config.yaml
kernel_size: 3
rnn_width: 128
loss: "cross_entropy"
lr_schedule: "wsd_sqrt"
weight_decay: 0.1
Rows from block 4 of a small sound classifier, named by matrix and row number. Each number is 500 + 50 x the weight over its row's rms, rounded and kept within 0 to 999. All counts start at 0. Numbers have three digits each.
After each channel's rows are labels from the 100 clips, of 14976, where the channel reaches its highest value: "responds to" is what is common among them; "peak on" is the class under the peak. Only what is clearly more common there than usual is listed. The data: synthesised sound scenes: up to three everyday sounds over a background.
# conv: width-3 conv, stride 2 (model.blocks.4.conv.weight, 176x144x3, each kernel summed), inputs 72-143

conv.10:560467471400487513589511436579542417518614488532413552545514444455558565449509439532546510445479511454484567504485478478395472506425485482508497527458526489455538492501422483413555470523518493547491500588591510590498
responds to: explosion; first sound: explosion; background: none
peak on: explosion

conv.4:484508518524537451565535470538497487548472514501511433494551464533597555509522572590466564610507446509516567564530597450537511530587519578522527497479651517554495539540597485564547462441481528568516582498553477562461
responds to: laser zap; first sound: laser zap; background: none
peak on: laser zap

conv.169:584552618471555523532526563448554420527490536500591512454539506455506460529494487532447521509430470615443514486545494480449438526508507502544522546465480551396515624528420497499509518522488398458536486573529547425424
responds to: explosion; background: none; first sound: explosion
peak on: explosion

conv.37:496484425536479453510489461469513580576530460491455597410529409514509475481475492465516506594465497589511477488493492437482623548457470529408603467438507461449492566526474499515571397550439487552555463541570547441494
responds to: siren; background: none; first sound: siren
peak on: siren

conv.140:531499400523537472478503479503496440546488522493468475531449488600511431545519482510550458442486454489581546450467574496584475578567539595580453505499447533551438468451613524525549574446483531578463433510442505613405
responds to: door slam; footsteps; first sound: door slam; first sound: footsteps
peak on: door slam; footsteps

conv.129:573594423580478528583482543494517473610500548503521637590543461526579535479534535455496582523538508463485602537485459594545473492534528507522559606531531450474577489506512563508517488586479481483470568457481509472526
responds to: background: none; beeping; first sound: beeping
peak on: beeping

conv.54:538497501477482476586434619401458444478430493488476608499593475429545519445520481596476615505481558470549525490555464490383477497474494509406455627540555523428485560513521445529545498516539478524490505428514508497556
responds to: explosion; first sound: explosion; background: none
peak on: explosion

conv.61:451464531586465455533450482408460574474500516466540497635504449565507537650445426504531507454513455454494476509472472384458484521473518457568546567475436493576575473531451545512534491409501460620539465469486538551498
responds to: background: none; water drop; first sound: water drop
peak on: water drop

conv.166:624507481454495453531491527468527481451388545498478548463578459430398489440430477593427505478464503479506548485517497471447544432464393607523471609492578441473545545559482485531549491588529502576455446473517503513567
responds to: explosion; first sound: explosion; background: none
peak on: explosion

conv.47:435465455430431527467427454487518645522642453475381514580492481454596417457470549407461538527515488515518404475470490505516569455462494405501462397573489456502425482491475469566462529491489529466535622545497504469499
responds to: background: none; siren; laser zap; hammering
peak on: siren; laser zap

conv.15:487424420475508487470482453542469549519596517495425515448491449545554438476396570459498461535508510456520573418473452548492599546535494536482493477449449503412557435534504483504525470527401562519553482446497459569551
responds to: siren; background: none; first sound: siren
peak on: siren

conv.65:485491513482503527436524474524541462486544456464534504578501515491516471576445465454512442426473535531490509493524529542576404530492550614583569424449484475485473536450540545538510423470467454502505431533542498649403
responds to: background: none; knocking; ball bouncing; first sound: ball bouncing
peak on: knocking

conv.175:460448433531505495502518413502390555516428506443540479506550399507557487544477568345436432434591469466508408406422511428503484408461510439498490458528513425513512467548517567550466485489572516449433566507416507473460
responds to: bird chirping; background: none; first sound: bird chirping; background: crickets
peak on: bird chirping

conv.59:486528423493395497454490479488497513582476477440489495574485431533521495536474514482489478503488474412408461532396475495548594497574566506523489496453517538520628447467450585566484486515451454480453540478435557454588
responds to: background: none; car horn; first sound: car horn; whistle
peak on: car horn

conv.104:474427507484469532480520453478464476527576410552556529518514560542479508600448483508549530501519462454536565536521419580571506537491543595519518485405558520486582472501489525483530481411432492522495456524556512681471
responds to: door slam; ball bouncing; first sound: door slam
peak on: door slam

conv.72:518523516389556464555557498520483407457459461545537530433545521409443583403511398454504539530473516560519511567477522631531451508549546504471496533481546475540513568466368412516517563543373439501484419489539516478472
responds to: thunder; fire crackling; first sound: thunder
peak on: thunder

conv.5:575417587501515458571489454516479558534561607582580509462489517554505474547496560466573472554465498502410432492536487405489553546420493486519485546503398561478463451392517470462526589477401389535604553527504549482491
responds to: siren; background: none; first sound: siren
peak on: siren

conv.31:402523524484394582476457571469455468400547515503536518500430588513518495446515531509487529494518579485470548502546536479574480514536500424547584504533507550516452507488455439403334427435538528486510499519502488454492
responds to: spray hiss; first sound: spray hiss
peak on: spray hiss

conv.22:536481512438588480484443435457476499452457505518515523508512518477598476457557486469478579512523459481476496505436483530470488484446441391477502557556548473463494466551403420509509561545470472533573521551553500638521
responds to: laser zap; first sound: laser zap; background: none
peak on: laser zap